python train.py --encoder_arch="vit" --image_size=64 --encoder_norm_position="post" --encoder_layers=8 --decoder_fused_qkv=false --lr=0.0016 --grad_clip=0.5 --steps=7900 --epochs=27.9
Rows from block 4 of the text decoder of a small image captioner, named by matrix and row number. Rows with one number belong to one neuron. Each number is 500 + 40 x the weight over its row's rms, rounded and kept within 0 to 999. All counts start at 0. Numbers have three digits each.
After each neuron's rows are labels from the 100 texts, of 14848, where the neuron reaches its largest size: "fires on" is the input token at the peak. Only what is clearly more common there than usual is listed. The data: patchworks of several textures.
# gate: MLP gate (decoder.blocks.4.mlp.gate.weight, 512x192), inputs 48-95
# fc1: MLP up (decoder.blocks.4.mlp.fc1.weight, 512x192), inputs 48-95
# fc2: MLP down (decoder.blocks.4.mlp.fc2.weight, 192x512, transposed), outputs 48-95

gate.429:495533474521420476534553544485513502524440497494560553476464508507511547560483498438498465518463498468551469453509528434535461475485478493485551
fc1.429:530466519517544461509430520495450476574512530478444504467511449480445476491516515487601533506541459489443485445550558498450516462551488511464542
fc2.429:472599491481506484506460497567502529526439521488495526498359516509466455498522511557465486584516475498431473481522407475471501490504560491496504
fires on: "mosaic"; "and"; "<end>"

gate.82:483435526465512507546535499498482610416502493549508557521419494548533447490521467462557520498582497430561489465521495478521573513532494512452471
fc1.82:482533443562516490448403480494502490510457489463494476508508556509487481489461531456463451543524501575460487510490473495539478439505468555446508
fc2.82:550480475537511538532498466512634488501462427509466424465572445465469534512503477520470542445486493365525465479486538437501487540546517531507521
fires on: "<end>"; ","; "and"

gate.328:578540505483486526412487473478427439464556443540462459471428461554543445467507536488433433569465512549482505531479493548536493456491541480570524
fc1.328:526503441508431456556434508461474533560463500480547509519531503527551579553462463511527529472449522572550506549467492466460469486478440501465484
fc2.328:498576529473503515487493492516520520495580478511501471491373500510492472507493494524538516503506445417523504500525595544498486520497544545511454
fires on: "mosaic"; "plaid"

gate.217:516459539495529458510564477508430501547450453534482511552505494520543513486526506502479508468531551506431502475506500551488492482515523485559554
fc1.217:533443405494454526513479551431569551523495423439449503488501467546547558557416474528504480466442552488482494527560524503528464604540558486419468
fc2.217:496434521489463471511509484520659553502491467554450594527362463495442546513491525526521502476520512489513496537523565470488521485474616532526466
fires on: "furry"; "rays"

gate.198:530429522513483478523476547499518564487498449475571463536504469507453493520436560565529494535460523523575540473421518466421490510502434498487455
fc1.198:484555505489475463440479515482545456476537529490571440427536483445529514532569466527484537465523551495501535511420452475515461515491505495502554
fc2.198:521531461435512459460487521506349479524469505547476525521446513410476479511432511515502477480483492488464519462460505454532522541500470469529491
fires on: "zigzag"; "scaly"; "striped"; "grid"

gate.269:437528593482450441575492482521397536415450530527563481491524520541493519480490568491485573502501537511575449423478482477406483428515430523545545
fc1.269:549470504469525404429442525464415528533449456489497417564526514562502504497525530544453509488538492539534514440535460508461531450465492522579522
fc2.269:478566513536450463513500457553527480501449522451424515500577517500522486516496526460504474431472574615552501494517426522494492484468472522468454
fires on: "spotted"; "bubbly"

gate.465:446504475516454499457439425499565520474480502597490543512394485489482453452530465531493535452476589590475452510481525482494533465486553505402549
fc1.465:537482537555506488498506589542431506487463452534456485488480521497508489580553488472516477510539503448498424461531528489514517546475508490483459
fc2.465:495522506485474500474504515523611542503548593491489525486502509482479488443587529557455489477477558611499466475519515492531526488552438517479538
fires on: "and"

gate.404:525430453513507496477568485425409415490430545540474464449541515469548521522557563401446524541501541522503505487481493483530504467515487518535439
fc1.404:497467400479566466543560504474493486531530540549477455570544445482494519578539508496466491496519551502521513501495524495588425453441523528481481
fc2.404:547508491528437451547477492502429464462469535526483532456501460474506516479478549520537464509475486498463495504522494518503525537446487490503544
fires on: "wavy"; "zigzag"

gate.57:495518523458475474459428449480499490522497597551478538459499503447476496469473547490482513454519538430497525412548492464466527495573499547565517
fc1.57:487542562429373514490512521477528508516501483504464503556460526468463445528493520479515524500474488477534512528505488473454536496534495511472498
fc2.57:504586529517514466534515474502473480573531639503443418479511450482487488493567462520505478441480522413454509490493480529530493502540537497477471
fires on: ":"

gate.168:496458525513493481495539504552417519554540500503470477500547528523467457436483559515473494401452489577475479465542539544465493488481467462516487
fc1.168:535493561420499491521493524522487601495599469467549453472521502576512451485493479508514468507456447587450473532433552561481463470535491525523465
fc2.168:493497469538451572565462511483523531485422496558490518470744500485444521530485500454553523427484525466504512522477534491449516446486509527478510
fires on: ":"

gate.4:513443473549491500483520476467415465515509578549458510481431497441462563499481490469511513474423503499508599484498503470462581464484553510462524
fc1.4:498572502501480475490522565518595486513481418479499459493529574522460476516499466481526470457455458563414461517460478520472495438483551454477487
fc2.4:478565543474468494534415516432396474474548575511469484516396502477481532474473479517581522509552450464523460462473572505451498487491440544461525
fires on: "looped"; "labyrinth"; "striped"

gate.46:482460497550582467451426430504489524556417519537470446472495595544504456468509483466490394573508512523536503487478485478493432542527447493441482
fc1.46:453462468523512524503459443525535455593393521472530390559509495513521540463438489531495466499416598522491496521407526469489462522527493524484507
fc2.46:553482450515492518502496476527378541465421529479513547539464437483534495523500498510482516581540497514435483505542417500460494470517471468565523
fires on: "wavy"; "zigzag"; "scaly"; "plain"

gate.153:423461508450513465480500501484503494519464533538422554479463536430537559540498540555479463541482505508464515547496570473515474531548498452477519
fc1.153:555484408486457477462529509489494428490512542475528584587463449548530474439539530542491454542532526532481494516491433526484505489509488484449496
fc2.153:539518479490513501528488468527502483487479558564543516529546489457554494518524506508522427528494537470377493490505461476495520513558692489523513
fires on: "spotted"; "rays"; "furry"; "veined"

gate.270:480456428481462502497500510401507465482406443450510523486462498470497626439475513527518484508494479520454541511477503552563493520492470434507542
fc1.270:453412467455504533477465485462541477454499526515505509483531517467571448495475440449578462511443511509518567445468478599419499530519435580517552
fc2.270:508581481471480557488480473486461509527408452503509518530444588539517498486502520501507471480548471498529485496476467445504467524468437492505471
fires on: ","; "and"; "<end>"

gate.138:494506521470535484463521439489478487458484538472492523515364412420563481439441454493546505513483453534498510525439555511485485462451611491457471
fc1.138:451457502475534574526490544508529438455569536552497510514475439453547488547507483555509587502432534439523444510469443456543483556476462537450470
fc2.138:426469518533511525528445486488578509509487477464559511451613487476520491500490467478456525506457517487523523478503469505532456475464507508551528
fires on: "bubbly"; "mosaic"; "marbled"; "crosshatched"

gate.187:498509498493512552493533459469450487516542539546468517483415468447500448485555464468434535547537520513496544489476506571475539478534505493520450
fc1.187:557479550457514487574460492555473498477474415546525422523540499542552426516485554574461517466587540516523501493534519419442501452471480486605500
fc2.187:438547489474465481477497533466504508540482444517522556501398545492546484555444508445477511481470469488559481544514571512434496515549427526490478
fires on: ":"; "rays"; "cloudy"; "veined"

gate.312:473486519478493482571434485483415502469523573595460499431462419471508437507487507527458473546513536529486591504517568488469449445441559493558475
fc1.312:522499476517593496490518480507511514551560571491453493502457482492497486461542511460494534480628506412452480501525477490587529526454523500476465
fc2.312:560432571482507470501483511523660518493542462487497468505632556530498470504612497473454453455514481539459474518508462457542514477534449488519519
fires on: "cloudy"; "furry"; "plain"

gate.324:464423504467487476528481458506426431496469511549455543440439448490547489473489522567463463591478444490470504518479567486493443461472543492496512
fc1.324:520437502556522534479434477481494535538501433505528477479548562509513548472459479470501528474457460582486498531502554524422500503496485529467512
fc2.324:436601505486510513495579542507390417489527476538530512503426553504478495462508518491571554618512488470451491485476542467518504542540379473541509
fires on: "mosaic"; "studded"

gate.45:523579445444468533475501481440537484523482547535469440399483416464499555454493494556485467541491516509469499544448521510492523519522539438409550
fc1.45:503448495482510434498510489437502582507442503517506546561515442472528533508509511502492393482533522514456504566448497433535566610483480537527517
fc2.45:496448565505553474469515485511591500516459481509502481473511553515485499482557512494472447506497521442485516457519511511427573546489563524408473
fires on: "furry"; "scaly"; "wood"; "honeycomb"

gate.120:534470524469497478447448546517547506444506432480477493586467414560523534469496564496460478494508560506440560489488513484529470542487511541561545
fc1.120:551500489535492525523513479452532481473490548499502460519468496447537435505422527550456512481524511527514531515441456507521548515566472561433502
fc2.120:486434522536510556515487482505447504481436446507486504500455357456502495546504536447552500514477470404552502498491498465533511480522480541492545
fires on: ":"

gate.13:419506526425524477467471451461443422433481501526464519447435524509543532565530495502579440556560548453449537537514526479599498489477524515502543
fc1.13:516468512540534536507511541576506393544436524526587473499476442515540530483523464421501490570518513516507549511539493487471497501530511472470513
fc2.13:519503491523505478482542491526524472457527464535443514526518499492491535485463483556463521480566505513481528466540481516505468539488634482519461
fires on: "speckled"; "crosshatched"; "plain"; "studded"

gate.132:517503458448494559471499450455529457500531621506454510514468440480534460476564533538503544462516485551450512472479475491544559498494537545474498
fc1.132:487512523571535460540491491538558547529437496490543513477583500530521599460451469535503471445512525489458484463434533550511465521501486481495441
fc2.132:507364469494499493514506497497388491539443378494559610470476476510454546452466518542479515542507446548467509498502546528511540512500521503526468
fires on: "cracked"; "woven"

gate.417:509457535532477506510486527538546570455557456499549475468531488542453485527448486543497506469451447533574488506487528481394506468470472494491479
fc1.417:499449509497511547549544504496499549546471428492430565517500514525465524477451491457518492468439487573503456520483545477472536492445535385483474
fc2.417:541463504491487519490482488526619485489493521528511504510701513481463495496513535488529513506459475470518505461439515494508509497500495506486508
fires on: "cracked"; "dotted"; "crosshatched"

gate.89:496493496441522502448486435529439459538499489538495477551466535422514474506565575506477499508516510492493524504501505531414519525516512485555520
fc1.89:502519549481502519490448481501450513481528458588543482599475542543445417524574569552450540503572486537537568449462475550494480495488516528598564
fc2.89:464496509487421476537471499489494507502464415462489512486580451516490498502456500465528524491498514488545527518491600539500460462489467471474462
fires on: "looped"; "woven"; "grid"

gate.276:475500495445480539526524462512489452512491520457483524535441427471533443475543596572535453528492472459467446538534502511504547516477498511576486
fc1.276:512483481493553421477512523479530507507450464433595488495531480522567593503372476477508558420491520518474507459513536544437477541481477463534502
fc2.276:489519505485527503495489500520385483486490406496478504541465515509501450477507511560542481542445509543426475469504414531476533514491585445516541
fires on: "spotted"; "furry"; "rays"; "marbled"

gate.315:473468504534501525469531525471453450499544566546431572593413467466509447493553532475481471492482518569491510471472513576473498503480499471550452
fc1.315:507493424475547458457457495435480458520458591556554465472465480408480527512531543523501487537406600446477562563491479530455537502441523488519479
fc2.315:496528470469590590482515520522528516494453422529461487520652485464489501520484505492514545537530520488516430531432404460494508557451559552467508
fires on: "spotted"; "marbled"; "cloudy"; "camouflage"

gate.51:456445512445523525458465449523436452530503447565488480584472510412530498475554600538442516524504480502488557480502499530432487535501543510533492
fc1.51:534484488469533525471539525502529458520485463435438546499550501467528566466461471480517430510399453551469472558522530443470538530502521440464460
fc2.51:529437503525569526481501466510443478487427437474451427490466513502503526474551506522490527482530502507427522490500468500511508537480544488513502
fires on: ","; "and"

gate.304:473460550484462449514498525469536519526409559494487523450535430488498468495520526540492410587513589478502515459581487551517453517524546480439470
fc1.304:497531437492559512415518529512437440461556526444521527513495545520477562549553541489446472484526459383465461504467453506556499563493464483437538
fc2.304:509512490510544467500518483496642501461544510532463538481582475449487453472532522499481517510543462498487497526475498541526500497519511570454441
fires on: "zigzag"; "wavy"; "honeycomb"; "wood"

gate.85:536432510501490497543478523555485555554493490501528491465536527536550506504452522509487519506439505571467499472537520492391504471536511463517490
fc1.85:514441516486475441485495508525486593468514481506540507458503528544504433454471502531514539496453499585513471500537527494396470474467475452506440
fc2.85:542501503487498470529530512460553520516535519450508489518759481509528508473449470539477518468528485497491505582476547481510480482458496483490525
fires on: ","; ":"

gate.265:588464533545505538500483445520479451542453518483527556445555520541538511447463517498542495512489538557478522590464503477477448450434567445533507
fc1.265:468489512521488454467442440500462531550512516541574529530510491408506500485514553531372605453464546514465505507527524539537545469539499496560480
fc2.265:502418519501446510479534519539481521478394499473514535482527505543528521480457457478548564515571532477550485514570483517476571489512493520469452
fires on: "looped"

gate.165:447486454478490511481516553491430470455508500573475585565380494528531490488607562510443481526508497481433450469499481512522507513489531508557472
fc1.165:468526497486547498504509590522510546474479424468457515565534534520501465470539506438503495425515403508549450492552520487571438526523484506522474
fc2.165:448442531453428450485525489525426491496526475510506437555382517514472495536490470537481558483577496516523529472515475495510508546478514437531468
fires on: "cracked"; "speckled"; "plain"

gate.94:496485558522476530508562410510480486553505501570462535481438513522497514495539497464442507537484601456494486526494581425463546458510514478536543
fc1.94:433518447542495467516571537558490464506482507491545467516451494440567557465525496445456490501453524430549452453385514453463470558522443527497502
fc2.94:459464524487527500424477575537652518545443505539502504487613437519472507488495512484498475542512585498472545475523516525507508518499532464503485
fires on: "furry"; "wood"; "grid"

gate.252:508390493447513497507511496503488459460437578549504496448478506425456519469530601545525494527494490484444490474535476492420552503571521509454551
fc1.252:472548460530541472452538448547498429529468520496489562514533416475527495450567521522499493514428481455466512494556529555571474498446549433504524
fc2.252:506388496473542474528517527485430506521463402514555546526415553485478493438457580503489505535508505554494547472455479463436497493438448464528494
fires on: "furry"

gate.308:453538451492479539492512434480523417522440533526516517543518442406541506465504511541478499547457517506459507491394503556552501498530499516487509
fc1.308:454549562529466518566465524492493493529565464557509502503472503550465408499440429439569543521465527469521518542460523407410468425495496479471509
fc2.308:462600495479452482560426519536546483523547413482452521497558472546461507541408466461564550515474490522509513547486557541496483470484563475454467
fires on: "spotted"; "bubbly"; "speckled"; "studded"

gate.25:480536458465463491485527441525477412526482577475450481551478496477560536511531514503520467507512565520478594486516492578466499521594549494459511
fc1.25:518497452480444482448534549584465515554530545457496423464511433507520510494539524522449466521463522516478527500460531522474466518553444521541469
fc2.25:502437501488554500452543501451524471525446601555443416508465544489514529447590497532492478511523513499482504469519399463502542486560599494538556
fires on: "wavy"; "looped"; "triangles"; "striped"

gate.238:502550488491540514512559475488450562518515479496505448478454573525525523588474474498479446596548523582449471507438463482467494445494442532502472
fc1.238:499501521539518455463474504562462478470467553524512485429522592511457477509504518491468545524492548562504501524562543448504469521458406571469515
fc2.238:477506482503493508446519486496559493525499535562518546495481506580458475465516550488530475453557518482606494497468499409538501531504509489429459
fires on: "and"; "patches"

gate.434:483483507434526500521509469574397481540524483554461511602422514545462471499619587487421524456544529478499479482491495539477555525461519508595556
fc1.434:524469565502449520540535525461544463441527533398512521441521455494551542524400466481551510535490421396518497540516467515550464467528468497450464
fc2.434:501467511514500564472509512517480487542518580547446454516501465480535507537508517511526495466510542469458520448503434493499535519537580470490503
fires on: "<end>"; "wood"; "honeycomb"; "striped"

gate.390:502515567503445491519502575550529492494474501472501444440512483465456497519494480503413529450462493521548495500489532511407439456476511506514514
fc1.390:575514448508480545491461529535542473468460612540566504449509463475459521500501515551514450587515523487478538536521474502506447492580472554463504
fc2.390:529487468484445499477509438489406518572491556547418605468379454521445499524525482464501501488471475472540501475506488501532531533465515453514501
fires on: "wavy"; "striped"

gate.423:490521486417445539526561575521527526481505433535529465442437510490534474459527477444508489596465469528500567447486530480508480500514528520521499
fc1.423:543489506459577494484487446516539561573440517495425608582497501521530504497511488468483492461484466463426485520461538501534529514498514493433434
fc2.423:481498525514510473511456530509641484481559395515576476531549507543537456565480493542443495484535484433452463506491443517526483497473418446548514
fires on: "cloudy"; "marbled"; "camouflage"; "spotted"

gate.248:480419526423509510508537492511530392497514575435455514461502485387541525445550560488536470496500465450489554473472520505564464489508521493505471
fc1.248:536530595520528504577474544535455587494480497578468533491539517588423492475473449414542518510453503519505466479540482467509527412476530505454473
fc2.248:501558495463477496547489502506453494499624393471535461498546440531516525493426500420474502445491483491525489515516559530503472493451499501513511
fires on: "spotted"; "rays"; "veined"; "mosaic"

gate.99:554486572480488506532535501528489551501506435441458474529532522538478512512485529495471484449440460598525480484514544493402500480494482462550467
fc1.99:554502555470481519508534509534544564531519438453465458480564548580459501519492529475449507451469457560524479526520542525449538456472515517516508
fc2.99:502542508482529474492471521461583488510481447518523451479805535515527492493402519487500491468482464513483521470491568497484494496525486505490481
fires on: ":"; ","

gate.88:520433500496514487521482445470487522529496482599463530606521489514543426443525513516431609505508501521536524441509490484449462490530557542531582
fc1.88:544502517498473415500520533477584499440476483456494538449489435456521545527420485482526535545451456497516497534524497523547484471463504489434466
fc2.88:510595533504587510505569486516569505472540460483397381525483557488501509467488513510539493434500498547484514509502444486507535508490594503476496
fires on: "<end>"

gate.320:529487506518463489490515476505461489527587518529513461540453474453492494420510517506505532488501585485498542456426548447482521499491480497518489
fc1.320:496422468422522397559470562520562484442521498460502458510610514554520511563428460471500499493439444574492588532464462567492479488551440524490471
fc2.320:500554548454474458542483505464374486521524510534507470532407500436483558503493556485518499401479501506470477486492513455507490449534446566517473
fires on: "spiral"; "striped"; "brick"; "looped"

gate.488:412471497488481520451492510512429532526440445531564546522437521490475520438431497533482529501451535523542510481458447503521480532523529512557450
fc1.488:472515456488566471434496458499450467539447522521468502459432557462512542467524431538513505597486511499478525453491509479548548563485509482408566
fc2.488:481523502504563529532437482465494525522481475454501551548636491517490470563431538499508554511545520521478472538521515426515512481480510524538553
fires on: "spotted"; "veined"; "furry"; "camouflage"

gate.67:453442519513451504481497511498431442524476463559516507459438494507538450499491553549556446569517586503546573527526561522481539511512571432520492
fc1.67:496506500470498540588497509516562547480499452467464574452579533552540462520453441525399540436507495656532517472466519478430527425498527463543492
fc2.67:506548502492476514510451422480380528482517552491552520476353486459530528502482454510524512477499472462448543521421513474510439481508436463486502
fires on: "studded"; "checkered"; "crosshatched"; "cracked"

gate.95:519486541449482618496588519498451492497541513474458557554450513543471421497471548502473513507537557600495523455527485519432519480522576465502465
fc1.95:532482403469557473441496437513481455494543510492511457518467566453435509453472544504460471466420499493509474498448464566394507502536486506456470
fc2.95:487528509490452510524533514521593519475523498444546553466572528523523515534582501473546483467477471630532550520481548514536451472478441563463516
fires on: ":"

gate.131:478505509488458557491460500511537503384542523458555464460522524494416495535525538478516514553535525420560568535465437471421500490492432524530510
fc1.131:476492530488557531450549506459421455560432522540486550505485473494542508457513477518527461457482575523450474471584517539544510516524579487453505
fc2.131:484568467500481512539497540491558494489499443540511531438492551540468525532530495519488511482489465469513494532539544510474463466497605500483527
fires on: "wavy"; "grid"; "zigzag"; "triangles"

gate.234:532463573534447506470431475506551542443633484485541472533468455557461537508504492546515502553498463475578573506463455542486475551547460466541466
fc1.234:490484486493526541457468482450380432549414538496479565496408487491531500429521509476541461483445630429461509489502519501506532539534572466411511
fc2.234:489552496468520445489528470487548491522568405510551522534539516524471525480502499512510530492473463504498486481493502522526474532486581515478538
fires on: "zigzag"; "grid"; "triangles"; "woven"

gate.377:420485549483489480551447455461438469505511517583460483526426484462498440507499508544510499637552508513519550523455556441519468537469506477511504
fc1.377:578495562474441523465477555457487545469498482490470501474535492560525417522473503426518516493510515551471516459484524536457437423435488553567471
fc2.377:494574476530494516475557478531435496451432573569503530474302527423453450490553473436495513489459536435540476473508525483481528468472511493500489
fires on: "cloudy"; "camouflage"; "furry"; "marbled"

gate.314:488469475491528434511534531421537556520387505511499539576455536495504507471500503527451474512548627436461499439431484453501505577548479546564518
fc1.314:471494565490525484487522551521547569495477490499465521416489537521462497503540470452431489464454457523494463533503528463495447451493562515560538
fc2.314:479502486506415480501525502522530502514622502478548438434594501463519472559555441572505476551499495524564483505472587521508519531570437527527516
fires on: "patches"

gate.373:577437476498461566498459488477395444535540473545494545569418438495517493488502501564503491539484484509469541502480527472508482477520527470456492
fc1.373:500507439470517505525526465502558507488491527558482485546423461432490480534493507443535552539504524422456517509502524391560432582484479556451485
fc2.373:558546510468563512539515468487595503494546631557460533485633459524527451497557513555504486505490507500500484507527403473508524489536571456494499
fires on: "speckled"; "brick"; "studded"; "scaly"

gate.243:525515501534507512475536556552434483535501528456459536457482434514432487443502562517530499566528496440497533492520455512573454440498539432548433
fc1.243:517519545537486510536466491483516557596509406532485481574499531546535490489501494522491541503532535609456533568478535469402475505508489521525487
fc2.243:564519540498482502498480432439512506573527369488478577500405522499495456487477486464429469551488469548500482478431532516474510512522522545495511
fires on: "mosaic"; "wavy"; "zigzag"

gate.229:481495484453537503526484511518497487486527531498442512546499456509526431491620546489512530480547487471482590431503511509509515555498499510579466
fc1.229:494472456551456485512501551507568465450477496414496447492501516445545575584475493491527507487451467476517568485432513523545466493483491491451517
fc2.229:467392528528605473516526504462558532481403465516521562551572539534486528479557483514519475478538524590459517472508425508522512505523511528504494
fires on: "patches"

gate.41:444418493494502529545517468505434496550489496588469559569425465481503461461496526507486432584554555504544511511494538535493473508515533491530479
fc1.41:515514489465563535473448491507460502510532579531449500561470531460424477494462508491515535517525526435484521505491495485551521540498460551475513
fc2.41:544404536512492516525446497502592536532454551491493542521547489495496481529499535487435500503467584578466454492522540518497555466476537527467468
fires on: "spiral"; "brick"; "looped"; "striped"

gate.283:534450553521444488515420468449430428525529497518468493464430387497556517471521541524552467580456507496480529512552504526438562463416574460537514
fc1.283:477528501477509424487482512540568429472494507555523500561487520481471493473504554445425517540527507430530502497497527484557533552535511547487520
fc2.283:561550520495555500480549507527480512478504542536601496512623487416448510536565466554462565548495478467518527473454477536503518524519442489480488
fires on: "mosaic"; "plain"

gate.56:468435461530502466514467461511427486488530532497454492525408418472501508464493513525456455535488454498476532546483520542453470555452572493544565
fc1.56:520383541554506500512570532556475515546474482452489474523554506514501534515423482539522445537471434520506485517526534535405509526500471473519518
fc2.56:521458490493389514484562513481400509509535372511544509498405452500477511485448500485504483466497536435527523494529586476472518514524384491497519
fires on: "cloudy"; "marbled"; "mosaic"; "camouflage"

gate.58:460554467489472490524498521512537503455530552514526487465508504412465436511535539526484592499489527511509498480521472554541436561533522513467484
fc1.58:480462504445525544457506459477459439512489519428480495489444492466527558488540511505513395567531502480449527490533556486579516476484515428541532
fc2.58:501561549495536463481481488489667505484516463470520470533538508495473492500530501451518494491515483520530524517490522526531505517528524488536535
fires on: "bubbly"; "cloudy"; "camouflage"; "marbled"

gate.21:474449524464480539558516471555543538549462490553468547440459494490552462515537543526550529508499545504497535542458560510451488466487515475431533
fc1.21:518458533521443527508486513508502514490465521545455492544447503509593505530575513557566528522495510525506562562479559533525539471558405477481600
fc2.21:545526564490495472526471486501488494531453514483539519498569503510515495510540479530474476557504497584458534532529436482517512478484321453531482
fires on: ","; "and"; "<end>"

gate.510:468444514442470496521486490462561445572483498527494517497516539525510520460454516528485504495458472539556562493483491524514477556531579487519552
fc1.510:521473565480457427468535492464565489510516501451546510409541523558477456591547462493476510514612504430506499438497417474494484524471413511511539
fc2.510:501530500487487497423560416499675491522488472494475546438495463487486479539474502502504487434493552656513466492507560511536518506476603485532467
fires on: "furry"

gate.499:484464470469565543551578460522510477515488565468477487524481505494519492493565506455505503494472479530541494446495463548556550484495538475490499
fc1.499:444511493531396483556499518534496494516540557507468496595510490553480535514428457485529489502523490505578545498476435501466457516442471509599538
fc2.499:491535485505436491496511488527604481527511552514452582532530400515441516526435500465490522471485490539462472521577587513506474467514614531482474
fires on: "scaly"; "wood"; "grid"; "striped"

gate.303:528520431515520534467503564574559461425473527482498431516488523609469546482569420487463498446493519492549534443479428552545524421487482528510536
fc1.303:493490509497475532545478504513539499516622511476578453486536547478490518570596458553481480494546585460517568582480414488434515554499439552429558
fc2.303:546462508510467541537484501489545506499477391533450458435510565517544461566586472475531483484468567493523520468516454515519510510516559494535515
fires on: "furry"; "cloudy"; "wood"

gate.440:424394506514462539507538441525509461508463526463525563429491473435507533517563525536517453586467446530538512521512510517477506513524459475434508
fc1.440:543602504515549474487489496528554482465565499442522487510545449545425498551471529484402514495551448470523474463579465489484500543462542525537415
fc2.440:537464503510521499486502520516537474500481630503510452462521508558501481515553479518465488520540504555490475515522535508448514485481410496467473
fires on: "bubbly"; "crosshatched"; "cloudy"

gate.287:481459467439486520529494446453449493524511595504512538429514483446428534495515504472506494523501526430569497504492543493644510433535482521409453
fc1.287:455496492501469515472469450486490497400557466547535505523505463464462540499401511547496541450410482519426528500444539486422583434489468469578512
fc2.287:476480482519593503506511471492600467542548344537479449505570508469532497515463518495527502529461523584429474527509463483492519476513600506486529
fires on: "patches"

gate.189:547509441454512503510456505442481530561487462432472544515465524513519478441466478554570413511564492532508557556445481546512529573473543495475486
fc1.189:514556389537491471484569460484537575452485553511492448457416503525478489445499493491511516518498541530493564504452484503559504529482473494431516
fc2.189:553492453477556471480529487510561487506417563477517491500621457485473488455478464469459465554549517469542472443520456541478518561519504493496514
fires on: "and"; "<end>"

gate.186:497460607474466594527503509548473505503607492507431548565450432480469454516471526457496538496439480515444487516559468542513529446485557506537448
fc1.186:508526497543436402420507520464510523493455512558535523455536514481531588476490477491518500498477504499518483515494494479505503523496538478574533
fc2.186:477506487451520466519497538494344498509518534523484451497426451481474450532497512515527477531452460512496512519486408509481521490443491460530560
fires on: ","

gate.102:472494507457506518515503532472423463510502487561454490550380538500564461468498461511493506522502441510538522498504521482429505539493555506565476
fc1.102:501491482510492488521563463515516383501507544541517513563503477444454521474516524458526533579484526475444537516492492484535468484515497505501501
fc2.102:494509521428482477452513469472542503514505432481529430526585521500529498531437472462499542528469501538518474484522494579523515526499490508509500
fires on: "speckled"; "plaid"; "bubbly"; "furry"

gate.504:490511513426507497494470493488508488535507421460487488423511560482559467498536526580470463472540458499510491467438564535500491494415451466478548
fc1.504:504524579487434455471453559544462432456452490449553487431514451522516507425486450522520499465544478495521431483438517533433456483509511441495538
fc2.504:539452516485473492523525500510672547490488586551454479468456448534442506506533497458508530464495501579499524520527508512525503502560447542555499
fires on: ","